A small image classifier, trained from scratch: 8800 steps.
Rows from block 3 of a small image classifier, named by matrix and row number. Rows with one number within an expert belong to one neuron, the router's apart. Each number is 500 + 50 x the weight over its row's rms, rounded and kept within 0 to 999. All counts start at 0. Numbers have three digits each.
Before each expert's rows are labels from the 100 images, of 14848, where the router gives the expert most weight on average: "top examples" is what is common among them; "colour at peak" is the nearest of a few named colours to the mean colour under the peak. Only what is clearly more common there than usual is listed. The data: fractals drawn by 1,000 iterated function systems, in grey.
# router: router (model.blocks.3.mlp.router.weight, 16x128, trained with AdamW), inputs 0-63
# up: expert up (model.blocks.3.mlp.up, 16x32x128), inputs 0-63
# down: expert down (model.blocks.3.mlp.down, 16x128x32, transposed), outputs 0-63

# expert 12
top examples: dark on light
colour at peak: white
router.12:464546560531547513472521505489473503465596582549509481612527501493479408485457591437415486522358493475469439570518504537459450463533426556496402450582505374466424554437514520575446534497530454
up.5:458542560399524527501427544549447427476565466503505582419423536546518431444527594585571555533481423551484499454378507493397581509510446547593462441524412508515495449500481490457524493522524531
down.5:543576464500510547442496524499552530518490445415549550525486566468665486543551581496467436534507523485491555450537522586469464451491378508464428488494574439440560489411565495457507478457566503
up.6:477518408357601423469567569449398448433559580443443487431496573514505394419495542528508537486451518512501480534510513471525539479525404490464505496505495524449497482493581546553448485499565487
down.6:531476573480457419457403544538499382460476546479564510504535475497554493476597531487465547462500540506575477527487476515517507497437479561469459452502505549433468476527421518574515488484519492
up.7:571524523436487511473464534445453531457561547524482531583503498442481435484502625521679491563434485482438499484480476407510597542490486512464444495522466408554415413590540507526391493455410528
down.7:500562457477488368524537568498495459413525558530547506466539464451537549522419535534503556530561475490518502489592504503428519427473538405672434464582530499458531490467497526494511517468501447
up.8:473546611540529429524546456420349512451495499611595481495435452510505354502504445597561521543460461416463581462455528433454543469500517487513511427506489475451441434463498524510497603447495533
down.8:623479464443466551519452496558498454555521410435537586365407604489587538524578500499558429568454536477520513543503534469504474469514478523515529493503544511451509572499512499446473501543516458
up.9:543527558523474512515518438520441470505495482600430466557521520500478582491534503539504470553455404500456486537544479550386562544522575471436530541529526559495544458622502421442532545508539529
down.9:554472555496498488415536475510467463510506557455490417526497477404477515563514491487476586514439401479506507372474423544506470472481438527449448417465534566478523451540460520573529532532447527
up.10:441458517472503443473545473588448563518509573519522602389496501607582369430577548522539527491489428511533535531478535433590469457573515475535490414479393496445488433515547552480556500499459480
down.10:407489537472552509551497580456507478515505484415570562509490484524527442476557533496560443566517388493570484448622448528440527501549437561477515448581563424550472485425526475555489563441582519
up.11:428479482463474497528439580469460526524446552455485490521533547447551461567364532533551521539469496506505352488404522563564452484555375431470410470479560549527463503516541491517507493460502499
down.11:526429452536517439473492392546495483460524568517502467478537479451503625541424534494550465488561522513460481513525423575554502427353507400573459459504512457544558468505419421420440559521546486
up.12:573485480542556475495528469504538492454521488579477534471364497467393362445499499484552479473480517340482483559475524581448556438482516540597498518518434480462529475429497592548539475508462524
down.12:549482478408489503434521515499459447490501529468540521490593516529580540525432475564401470509424475501434501511504385519563476486494527500458437484508626496447507528372477483448519437503560566
up.13:473568434484586430535601483451439525534456490516469485387464469571546510493543407513438424426560615423531540498505541481523483469487582436552533450469479494511567474460534504533488476492577496
down.13:560482506524482547501495608434494582508594415518441563423542504572515590473567473499580484500485584497346537596568481490406570501511484515539494552466498520605487447552523433508555533481520507
up.14:406616411578551605509516480430519493557464512446589464500512485531570431533524465487367431541501518403497513515513555537504491487468519543480481542513482543458518540433512442535514420527538523
down.14:529513557455581525476533534502421542446470444584435437489491460605418530405563508521533492463476503496441569567489520371459549514574502456495502558418526470629496483622509446491499428500521557
up.15:440474464503472566534379541503632484439485470521446448568603480402530575537450553526606609542468596502478443482484530507440508512529483583479485494546546436518466512519515505535480475550584569
down.15:461513446527562420550447451493516482432517505475591550487428576527449484466533499467498495457474440443499497584494550463482557547449523434543521513521548456523543426550513517532527510497464419
up.16:478483588536446591451501544517551494462464474482530524551498450514472569542635522506469506522443411420506519512545491500458361555522498547469494502456500520484463491453429493582552521476583544
down.16:525560496516567408490458450468432447535460526529571490437500528508467485457455484485515571465543448497595456364504473498595532452510495507522590455507485571531424471577412509448423502483444427
up.17:584457408380545432486388524519547406482587498584477508432499523481472504526555497484523548507427513577519508499440516578506584516490455560509499555546486541469480518490510456513518545488483496
down.17:455492528454510614539421558533533528521538473488450470551533514524468532545512503509429526441451424463422582500518467516413458499613552512414520461403474533486431532498474518518606488585593563
up.18:545482428454479611538412546440605551453455409502471491508545488492498526529531553442479528558556569474491516485548493501457499560474476587478421559480507481504580582481461515501467510571548428
down.18:463495536457572421514564410493452495426478527491580467587540516578404517449478473480520498394473423472521471640481511433564473451529570509470565556494481504512481501581551416538451531572493510
up.19:631459424452493538453482538549500489455481572532465489555490552506380626485500587404492512441521495553518505476533484485436496507510486434509514508480467506491473519490468578533500536565470476
down.19:495507601502472451522499485428494472542465467468560530489482445468549443423515457467492589567583589469489495529493502448519508491536501556436559456567454587476455438532490562499539507484447470
up.20:567413484414512414496533483566482484483627601486595524493446472517522370466519437412491530543473489544433406490524556424533557517457513497407483532544499460466509534465538526581457531521507409
down.20:509532517534462489513594617549571544443458502500563490535519453477396498488307515568531492419497532545479482511464440483500448446519537452566466504410501492528497420486466487519576429491437508
up.21:470593689519604561465577537455446511459526572494536559557431516540515449507427531514459403507428461430462541477431498551473512467525459501515505484586563526542542527509469449539474508550474513
down.21:452504541570415486523502407457521465514443490522387440474519459501526535576502537513518511419549419490492460449454481433565510581491515521477433537486513543497497439490468497463488426405543636
up.22:604428403589465540551420558504474418454530578578584506601453549411499482492492469439465468498465438514548496478508490521492430538621456419504574477537614501512430499508529446463497502440499428
down.22:567534538443520556435469421446493557443511533431405522526461434556500482517384564566569536470479450489496471510518487480556492472458530448406484458501463406473540444508480480478598458498510616
up.23:493446475499456479423428454516582460485589496523429492545466505493461486429476570450612482534547559498490521541481576583485585511390511515529471464506463488497415508529539574576491549500429542
down.23:495520554523429503430503548514448578513510539466515476584533538386511472496506615543448506550567521468559508429545474460397572477489477471553411515475397443571523526519495574556485473468595401
up.24:479478448529511584539376489544461570510503466383531468439608542395607471542516476561479513580449386567475440496495592491565507520497499416436527522531477549514587524511565481588488409525551455
down.24:494519451483544488500476540513479482463592486491450474496485478381453470456464431521534566429452501529416548501440596507691437490473520475515483433471563466487513547508512533462512498417488490
up.25:471492532513403497527507512479453597434550506489595532490484538484505467564573432556513405538505426458424605406448499505472534521451468483552420462501470595566586502446499539503547516522518483
down.25:524475518476503431535493525512459620483524475546615488496453521512520403525474494556461446535522501522478560470496572445492419433569437530494555536513484478478559543456565462569515532513554429
up.26:426523522487533539479575482473510569486554540457592465581477525495598419578515494511463442547542462506489558462527541555509465486458507431576493463494480561535496512515537488510419449470469371
down.26:532591555581484559472489486487492624489500452502501479490514552477480512428428491496545470546511423423475461464466536465559524485563519478399447522504506445469516506523442581394453431482537525
up.27:407547606475527405493562456460407572442540552586545619472466495487521442479419486517533546519535381468515531534441497535501496467459470462556478464534439508426501495523506419536537600489511500
down.27:506442466494453567561572535505498465599468432505482522453501526484483450516602386487463435498567457634477542404473522560556425532546450537508521521554621474497495468496609466393524485560473533

# expert 15
top examples: dark on light
colour at peak: white
router.15:553389388418473440427439519518546464454576543527540454528510606461513563483594570433510532531413567516526470510482426555449521542508451509450517486528476484457436508513513537532427567485609500
up.0:439492520379498528497555612523551459553539569533346521480555555471525601531355546580564520443501617558501566566441456536450528520564526421470539499448490475531521507505415552491476479540487527
down.0:525453506576428480598503508409477447496468434511618522448442523518504405491574439427538509456491543590564517455530525494484472529442477546548477461460505526402511557443492541502491471451525498
up.1:546545518492573496454574404567590556506484588508511574507506566568534436512496426598535427457464479520501496441489453472488563526482504490437512482467464455477514384499464477456452472470528594
down.1:561488535458440555507557455514573515517629530569547491533573464572540454541451520579528490468407505577545466479526443466455489482478552491543494494457480507423493476418458515380560417464492522
up.2:483492398529456594505497442532463478594430436513494415410559519522496551525496478474476458502539476598524529459488492512489567508503470469477564481451497560524433492418564557389571475554466535
down.2:475506509448562455474607481486499487585540545445465493532440513455524494531374491489560462520550566532557501377467460551571433559602431508517535462482497531460504465544376465472476453442423458
up.3:486559530463534492591526483462508557520509449505458513477451449554439564510407405470512490443606513552535472461494521483494559481482655495503542558423513444545513522502512489498488479464475467
down.3:480501514365537433533544496528490556504527570472614540452449579489448586528444479484472504418477512549599500473538476557552516412501496443562458437505387450505506531498483546559518529561494457
up.4:540489618601512570466468451477483515513518420521385550401516602476544482474488550528552431521515546404516454503442580541447584469506504562545471522506478540498482422513490522449461511505538506
down.4:439502497445569478547487577512490533471553534493524465432487475464445469618493457442385381465541441416552432447465540498466456448519557478460568496494507419603505559397535549461541502488501549
up.5:467429399448488457501448492483577480454478457566513467493468565582392503532572431529474502529537508403522570527507528514463570474485552504464532500479437496542472443472554518502504499438537524
down.5:518481504471472466498546403533578496482483462519406507366498488406508487504460521578544423457531521601488436543505516576558534521436417594509410562452449538571537552462528517478525423439479510
up.6:448463493476482466491521626477516396486405528457387543441537623445507508491483444584609482510540553514524527601545598510401562485452508557466503488468561548491577505514473461427459473528548550
down.6:512561500523504488526566459419406490464542487493526497465430574553485458497535432543475415462501445502480443424550568406454464492513513460498472576396581545527517470459599504527429557441488412
up.7:559452512503586509472557437533492458526609516550535565536340505492477369497473532447473483441507611526453531483460519551528477433438493518568497488522424493452538545496445494553487485396453496
down.7:441560505524445404501474571491489506413458477452531522504590477481423472404488438520410506472526530468423521521493542445504462531518521567511496511494493549462535536388465480531516505521608494
up.8:476507640486474450492529459512463650434559499465529507529551411446553453467391488494530616571499531473398485478500466430582558522468496548490471577584562425527442480543532475501470504516459524
down.8:485588441458524537493482497485486467474532545556482483569546539518506557534474585464508470516428434503482496540458516481521521461398511359568503450554506511591535405500562486557511503570563470
up.9:545511556513464545492538509519385438492504630563523487603544537534542519564468471569498471542502502508516530525536434472407402607555431449512496467492567412546369472483500573455557522508516427
down.9:483405542490536586513456503486472529519521442441481490382546360524533533490568552498453586521509470520471532452459473455594438446480598543474460509561425483518492569397479511508569348499515562
up.10:579450483552450627506338445497490494513461541563539463579514476502415499579471528444505465599444455546479469521468532627480472509585473472466507449495561465530486559446536435515535445507532511
down.10:427553544505523586528545572576462594522586455414519601479469468577540398471504478549514484598491509517406582524576483469489485573440565537455503567496554458460476505476532481490494499519478480
up.11:593489463499505432511434450548512493458663456591477515622489523445459454545536549428470527576373564465492519502497484572506572580458465477543434464506542442453419492441494484581500529457484420
down.11:496526573493487603501483405525435561509459493426482444568512415463516434523540560571526567612521404479456559507563428443438501469563547436490461553527452493540632550468505534606580423569478601
up.12:503524563430466428554519498444529579501461462505551515537491515595539501397508402572537422554581576483559480536508450381507567576457481483468503596380463423474542482479553512532444542504476483
down.12:540452402535556447438549463507576425488489570482436512438436480545520478510490485458458537481544478637414411516537583518574491422524542505470592440486548514470536426491497507596523458541537541
up.13:469474568505505460499542655515466491487553549444436486521515511489558431486324492529520429571393530579454440447457581514539514471540584405508503495536652556558537524521561520481503416509495572
down.13:525547592550512486512526489438449443469474566482448448505404492453482479474435557517557600469496454434617497507576501475509527534482496412610493467562508465563519440454512439466463409363398482
up.14:572509480466445479494483551554524534621540509603451415448518480506403511466457486480556467416511530436466423558427489553453596463500523535506462452421454446500494516457498650494559552524461439
down.14:490411559420502647534422455431553540579487418468549592416429471487467526563620529431422499538493511445627568381486470448462448537572516548484490536525523505391534584493430562571513463558491498
up.15:536420480393523386449507538435503487405512551416560496481441563485551530462627376601548514449497504515516515499536514452486535480502514587474565504526548581509525437594490463507478580497532460
down.15:506452506577503585533442473551502525516454461473506551462466511616506486482593460497454487557464391488411447514552644455616443526497541523408545564495564514571438472524590427510517439504486548
up.16:416466494502546603504524501505423507483513551534497547462505524547544442515447466473459445601537556516449507577517512491476437483526603594526501397551446468512503461451464513396599592528531598
down.16:577465539528506480444481632503469443501570515564498444532464498531541499539473511468492449450510631590486558541532487507480521541521482555525502535434561584485514502445508572533499484478385460
up.17:493458418502520404512467500499522504539486491599452544445431538509567522571526507540534500523571597535562493498475577527444408404558519525462482527400461523439535477486404507491437553508520474
down.17:531592465555541533468465559498438518409494510486466504464476510451433465438549474442457547464502545456443407530550506448498472547627492525465495550444580511514527537449552506523487469445480371
up.18:511516460379587501472598561449513457556569708516462505464474440572514484515506575528548539481490499542503480487513492493460460475480475583529387479518447462478503485488444525588468594457538539
down.18:449492651573436496447462532539526472538456386415521586506489451515531485498604436440582595506573491543501526524465511493582501494520509540482552488545522538475446407522530465534541506511464467
up.19:528514634496525484472554499457477530477459487575424438511553488517480552560527566493491502481408449514526489479456489461458505489438476471517450440495474580554436511477468489554514534427462570
down.19:477544498632515480537565475470539496543537488558527466513618529483477560385484502529447537372436479446501507464553549596545528420517529571538462374451413520469441574525474562479451551473491496
up.20:490452463461482543518513532501429522523585510491656406559540474456615415566515441424425537496500473590523490469503496472578468449550519411477555571509532506483492545420543455526440465489490340
down.20:570549461484509477468533472535502501487437461461475559435492457587415523420461495530421492545486451480449482480506467487476456527536503482540519519543598461499519457568506475413630458562519597
up.21:441483400558441463494471513534425525519497585484506332487555542465588514563455445465518467528374558530504430546483574537536480486529478390502471508478508519549489497452611471529496483498550436
down.21:578500557536474613427472463466508530504466469510406530467382382483382525435509551482445529494496505520497478425457430500570514529469544526505530454530485548454464546594395562518494368496498619
up.22:467518484447485444509458583491531501536423505463473484464582436561510613510513491503533540542561564519496462590586506477423496593509541617421473554445460507459419479536479450612556530508629530
down.22:565492402486547569480480418498439474560502404504508490500430578527492424518674444503508518518450480435425518592493549579476485463516502496531522473493505541589529455558521520508486556492441457

# expert 11
top examples: dark on light; dense
colour at peak: grey
router.11:417578538563515557483552484430536454526396464520490485446537471535543493498522478518417466556508434456539440460510527493509395596529530558467501557491541523482484503547526424454431460457583520
up.12:521517604561497598458464496479564566444526471555449586547500538557457553559561591429595464492464485416434542469550487484408523587495489517466478557524497446454544442519450451539482508483503587
down.12:489506523527537426458466529530441454526410566485525503605530507532425516406527532613436533514476378454548437459496496483508540466503451525485446430479429535580393483523505556459479492539507492
up.13:531445576515497511464454439498586507465480454545432553495523499577520488593465578487651558520490506440461437578521524526512487521479508647417521480526509446510457379505504495465536526449514562
down.13:617446486468474414566510585507544529388481585488501488478545499413498545489464532484463475532505512558455469508517471459464531494460480469587413572559444461487536531481551483622529473520603531
up.14:491485429542526463501489544488428371537554516438455498494423520630461554517515457477445468455460546515489475510528461518601543424430469515485527543535508464495524504476522470497431427531517504
down.14:480544515517489458478509542433636532450436384561498453489486520461610476519561580503424599558544524535463468510462561464500472532554554434500496501520445505458520509600480388507477643476508477
up.15:495631582512483542493468585458487497502503529519453529516411465471492552471400531533461581418546488503522554451463418452582599481483526443536449552496493533547528493582470522452478466474332483
down.15:476436579565444541558475543497512552452466504578396533507488488537510517489419490549548428507526486585485521470446471489492544550516483500463435561410557526431482481426494504491495518510470632
up.16:467554497557411551488488417498410519543431489444526418535500523512609392602526447538328487474568462429554464454555498476604365527526474483481506467476495559531506526488500485413527490504528458
down.16:487520537536616557444490467531496490504629503605474532490531550488450542523555549430548511458393421422481585539502555579406492464437525498571524428535528457558519476502531589496475527476457571
up.17:515383454510487521561454576544561489450494467471438420567437520461447634614458487494542535447496471579522459492537501556511551536547483621543485477557610511599516541471404499501574477547505522
down.17:483557539514499482550517499421499515531493466493486603522540447511530440478607463474463536480489561381456558532506469469481460500557539451493501555475474568439495510561495548431530580516476404
up.18:500471555470442411541495444481597565475569453453565582500530506490548455450553524572653502515501434523522585502599512442467529578464558520487491412475509466502438456552490525329503508450554537
down.18:484457555473437506505436531487535452478528456550610570512479544487505518533523515511479539517524418507522500492472535547504455485542486530478457491484477438545525526505534448537543553467449437
up.19:488552500574518614508425544473493520404562512493580404544545517476524530585526435463430482456453542530492544515503518516543406488556520422536440497532547528530549581434472460507535430558587534
down.19:529518564398532506502490528519485547463521446488477622451447496672507453406502531523588554552492472421513505526469456450481493529535473581440486567533610485514461499484496535464468486495429520
up.20:529439544451480464516537570500547433459543530534507558465583505458508472541486531605493525439500386478445527530534529526530534434544500417493465473533557496455564526463506589419539441522395461
down.20:464520432486427478598518473506463466542524440521545576452413464485484502522482448500536456477503552477540572500498506497398488562517497546451530479558583395433489520444524404539503521454625530
up.21:443555436479525467444506510486520504486514515518519529371462557557585508446566442535479421468526562475597481449458525461555435575578540488493478451365508483442422488571518478457453422487575590
down.21:535421519543571574556467554528489413501462517499484512530542465549529537522529548449562544416533538450459540533547487621392477448456513464551515387500439554529511529456464594514621537533527433
up.22:494523386418523390563648543410442472525538519404479470508491528530512460427570473475429508515496605392460544540516523482514538412455491475473502548483514513464545511439462548556454545556517452
down.22:553472519452472491623564570542513498517544491549528520454564451578445600542470497516530474429450592600551528589474417495374492484538442532535482535552466475660544491441489454519540540525504511
up.23:563501657502369459515525569408466633508451495542464602466521464538530590565515539520557511485657516521553534480456448484444596477454527452505487496421453515464490484463423495473519532471447556
down.23:552583584434531508451487528480432462467498596514488446591489513476478489491411423467402505562443484621418476555516487440498414509559466488516455527516559547530521573491552457474509499551596466
up.24:485449509487578474508426517556471287494562648569500547515379608545467544454481456431394568515515488515457514439458531567467498562469469515474520464545510499497530462474502526507547519541490514
down.24:471455473501510552485524446499429500555485426599459555426508468481523511588601471517548502438563429549523435462417489483512479523555478477634601486439515538451469426497557415540521566430501518
up.25:506473463537424585551499590455494474475397420490580373529561478449528501522553517492488588479376543594555509446464476465518528478486452461397485531506556540467497592506523476463462448469521483
down.25:588437418453488522502471436582482499485617478489462509538536528535492446513584444517628398542487493553488528505564422553505559487443545516479497420599584470529514476486563533499504538438460596
up.26:593506518605456556504502577571559557449494405561517562526397498533525530500506562399541425612460396452468529542524502496440517567503493512536495523497569375508484453551553518489430531496468595
down.26:452517504496518572482476561507469470554494634374514475522545521443518528540480552464446471473484450514508436434502480421450548482457457535502502513616392486564561486499505515515479518543524517
up.27:488477462466387459531440498443513552508443387459518471393546527449484646452501429532553487404514455547542599479522502493506537511470526434541489517520483529389547470433511486365558509524493443
down.27:536446518451488521474512474503514448489563466483572574432415446460549401460452402456475542444461503582473563470496479528613518441444444605478550575585577580492447599516500547489507459477501495
up.28:523467498551534453426502391550466510531478436377506523445503469559465485431539521516613585578450505457507470551505532485621534439496528430512512462600515579490406494519534510501467546524463551
down.28:437529418578456467521564580520508551497406505601542495529486474434450512566538548452473473511513449551445513417414507521447492536460419549496416469472367416480627487477466475554533502535478511
up.29:482497435483617534469523586489432499478559532574544539602510488508584422558452531544419492590486428509465500457530484529475531521511532514436515420556445485561465531517487494603524473475565412
down.29:398540537510543419535526435482485532547547462510517510424413445563569526472422524470618519517522481469514486517493386423533476439574548492561503552515534498502485454522465448469452547448491506
up.30:493438478565428537472419524550406498466484592426580379497505506432605535535540399460408552546465468580515475468497523482548507539533528405478546495540490516473536587460491517559459410466561413
down.30:541502519508497504515559446483546564472534482564513627479466478466456395433378463511540468522430451522411605500451496498571522493551502424535435422516509490454464483578510503366522513490471470
up.31:484556622523560479494534464440438502472465503536480592510501499458497472479506485550471495402528352418459500532435482493573438579522484561521499486458582468507537422526472414443522504453475536
down.31:514464543471521547507500454367505436599514509505409480480481493464491472598512486479500457407521473537506564374481452501569568577470425563615475493607463509517470500446427422476483562423615565

# expert 5
top examples: dense
colour at peak: black
router.5:464558575587449406545497448560490511497470538546560541545453526470578472477438487600465536555574415533517475447453518472576438482436521428533478487485462501488436504576516512459472480473354428
up.5:441578628567436530452424451459432517503403483555373577467486519510445528511540486518513553445589441442587561449464516541528467577484490404488510477503475486481482428561488488441483543446438563
down.5:543403557520510485420444434518522513566451532508444418435533462557516538577497473525500484529472444508429479475416529483553530553515570542401531515501475573512552470444512474470508431526518615
up.6:391439308536457513528475479468554469554412476450506537410450514498481594470509476462545530492476483580467498474509545462530526472501518521515519456503495528427573551500484466471500545510524459
down.6:557478507520508445536487516523574459425529476506523485596629456494519474532555436465489504448528543566518496563527521503570480465501467627443476482488497528494427445491438465531488561505485457
up.7:411582531559503584502535508479422595440576540540538461527542531413561463447490538434534501527502433455457502447470489511494527526494449460562461529478547436490470541494587493405457506543449444
down.7:490470546469501545508594547546478484456460502509462592497488481463435431484506472531440498508422463534471503471524495510531532582523458582496504459566592524459510488536528494421529463524412537
up.8:561474582547528551461411529504465509466472504478503579527546527558467605580586504482535519571482481494505496535453503456459474605505584573386465525460459512515476465528514520540524535490525544
down.8:425523502435545471515488541457526425507438560455571506451623464548471561458508547447465586501491465538547445469552585474576434539466444560441463478419497585511512539489478409543480539433478528
up.9:457488423418468506474521468527535587542441394367466466528576502513513476541491514525544499566570568551524526459440428486502560454476492509437467467464486591557437528456520536558539506543631484
down.9:630486497545500513558466497469617569443474478489511457497505482521547485487540590558583448525449503555445654574452462435531545481516533541443511558565441505504524505602479387495517569535506559
up.10:506537623396512425511520472437547544479453501461532471500581459521452529378488596422396492417542495464527474544539454420514571478460468559525501583566441476515516430510536474537504541537421505
down.10:555558527540544418508514514535497433385488578550507581524488530433439454454419520533499449448499403480568526524603461508434530479466517442619443430555591486496496488599540432444439488487522506
up.11:483455561607442525522569519586419482529547577536556555511531568427579426449418471510419516553454456509439446494455548542523504469548533367430558507562497459481489537556635464501435449500479485
down.11:517476526502473515492568534477467536524491444541461515411413458540486442529502377483544504457502494510444587489473474467545495629454545550516520494472554561481564468466606538381528497485418514
up.12:456602625453558574495499497412437497500527493515428465560538536472517510516485476440425530366476514405500485551447456499485490406481440480472527537483439502497523476496525419570463504489417535
down.12:539448559591425537490442513499438493439577516534469469534418466533428480556461488501425473485533520471534479489549423503516440455492548475441483437540457517533516451446348596572459492451508491
up.13:608524597537496430546481497513380521466596507501537529513484419536510595560533490434577503477477585495451505527523513499565440385494487456461505576494480480557469421416483499604506602467476481
down.13:506490546450484500462546558443570540505360410512513530554471442485423563476488573511451532474599536538518564446554518548530455511499561545585531471399512558487549592512418612424478473431501503
up.14:434430504464406455566467555508623540564470585485533456472448515483440546394517540459584543558502470553512597563622555516431580580525520547483430440507425492477492554512505516523527465529447475
down.14:497528500597566527460469421584482582564438466553511503541465448513456532509449569520538412542567453488511496420486508560491543430465505484530455477557398430498477519494457593493456627573486470
up.15:488402510522510507536436541451462484491551606536429546573560507531572452569549478491514481503473529470523468509479455481474442501538465552522587521492473571545374431440436442424544514435573605
down.15:489422570527481487463471634447448440445489417529526504511516515457546551507488404564447521468462488413375554582497533435530493601469482470447506509452511530542539548566418401496453590452531497
up.16:490551536591523550518528486456530434520478460535400468441428447496465541470472487494477450481403517471520471552422499538464494538528521522437469556485542531479582509531480545563474545520478511
down.16:469537535396456549551509467456567471583444577606473414533550489579433534562517527517495450580494468557494586523523398450444455549579426488465431482509500439502504422453488537491408547531573539
up.17:467496475433439493559388575601433531456474563474512520550562490457495548556485527518601618476599406616556546505560496475543533467542512469563487490491506456487498432459470542392530464523446394
down.17:399494424489466426499568484498592498512577434564567571510517457510583451392407547455538552557524582479500505472571506452453507541470507455589533577582517445428467543533533549489532556515518502
up.18:465455432535498560513639448520368532573502539452563481503491467525572340489516487520342489564409392565506501481532484463583399444490484415434505495533496554471484523505622446476423474444469423
down.18:529533438472480534459472499520530546428579500536469540508542569411422451437527454478539453510504512440381534446512571472475431585533508461545530474504587471507505473505596498466509471564419517
up.19:557471583411405511604439579458531497436529481505513566513593486580532476576559572488538586517524475569525475489488454477413560548533580556491461547538486416475521484452458470506552483472588551
down.19:502531471402584481499451584513526493360550520449535491513582472475472530467443564537381513534449486433460515599511489527521528470432510411511431524534535413437529445476555477587509531551543529
up.20:598416482374540491501451476516418471495466557395558522575450530575500523468541531477474504613440353621473459491564460507535636574509546496443542474548472485468491477510536501527553460476431544
down.20:506575459485547526542507529507557457537496514555471401554492526437477592527442584508498526440402519399399414577484480470433523421479539491524511450460519421548534438473527509596562514527571583
up.21:500449523525384538533443508483455570503442507410518501460534533404469538542551547585634560599456492600508561446570484514426453503578502465506509525496531511431422530440502511505507552498566420
down.21:492520503453461540418406511479553512484467470330631484484476519494599486378503516424446463501567532459496514488467540572594515518452484506443465536460455492462510570512502499537558472523465416
up.22:465467446532500525535494646522556493414529491475469525467556522507580575440511520472517507484571455518433457444459536492455420473538460451516503509514450593430493552463517538488510445540470508
down.22:533559460490489547425513465428459400485523504550515444467497511482459478422556519507456517373409457519568496486500452519437498413573471485530488497512532573450411495458538608452485441517582524
up.23:505506483399478462500485445516543533561521539545413475506472535501458462502517571584547446411530485540490535483376488459512477636462504462469511466391492566515580465552461463551496533479466527
down.23:497492524602487524614546496495497530417424456479487538507561531438493474485480479539511537470501585499478430530528460419568491482573479575504546617372473452492509467498517447472437501469465536
up.24:492535529548510542496625610532524512407480495463490534516506527533566481511467485582378538538462500494543484484570527516483377520521514526503511553529503456516521556471432454430545402441571461
down.24:491525520613492615498450529430490487536554442524536419606465560444394445531585540498522392497523504488487480494442446519416546625553477447452544578450519447528530531565484537529501445535528550
up.25:414450525548541504498482507472539538466542490582532573529533505365612390524519516558628499541470514494493497494454474546525553541552499566566433456499473459437388489473510466422519504445627506
down.25:501458507470382521563514508480535505480568395371554567527517527562642471545590476465531516577475487537485532477513509417475471522448428547476499578556630498496483580423540494507483499444504500
up.26:497575368570477574414563551556454483535552547523432519507460569486563425506442530481428528453452500524465487529536488532481439497520465434467400478517476532518479533586566497462468441534416536
down.26:478576516452487530541371469566416504521494547501467466490523455599444504488577503486554481540449494518598456449627504478398500582465584466470546510369533568486540455426457533588474453550559500
up.27:491417535544488487536507530618615517482404470404551604537518488404429523456515566523568518511513464553485491520523472499518520488458445543519494453448559489472492447629503471555512522532497445
down.27:460489483459490511523530514461551565426494449479561531519362430557507510461464543489511541506521506522482528437452494429523512485507446498596462625536463521514461523521532496480499560474424371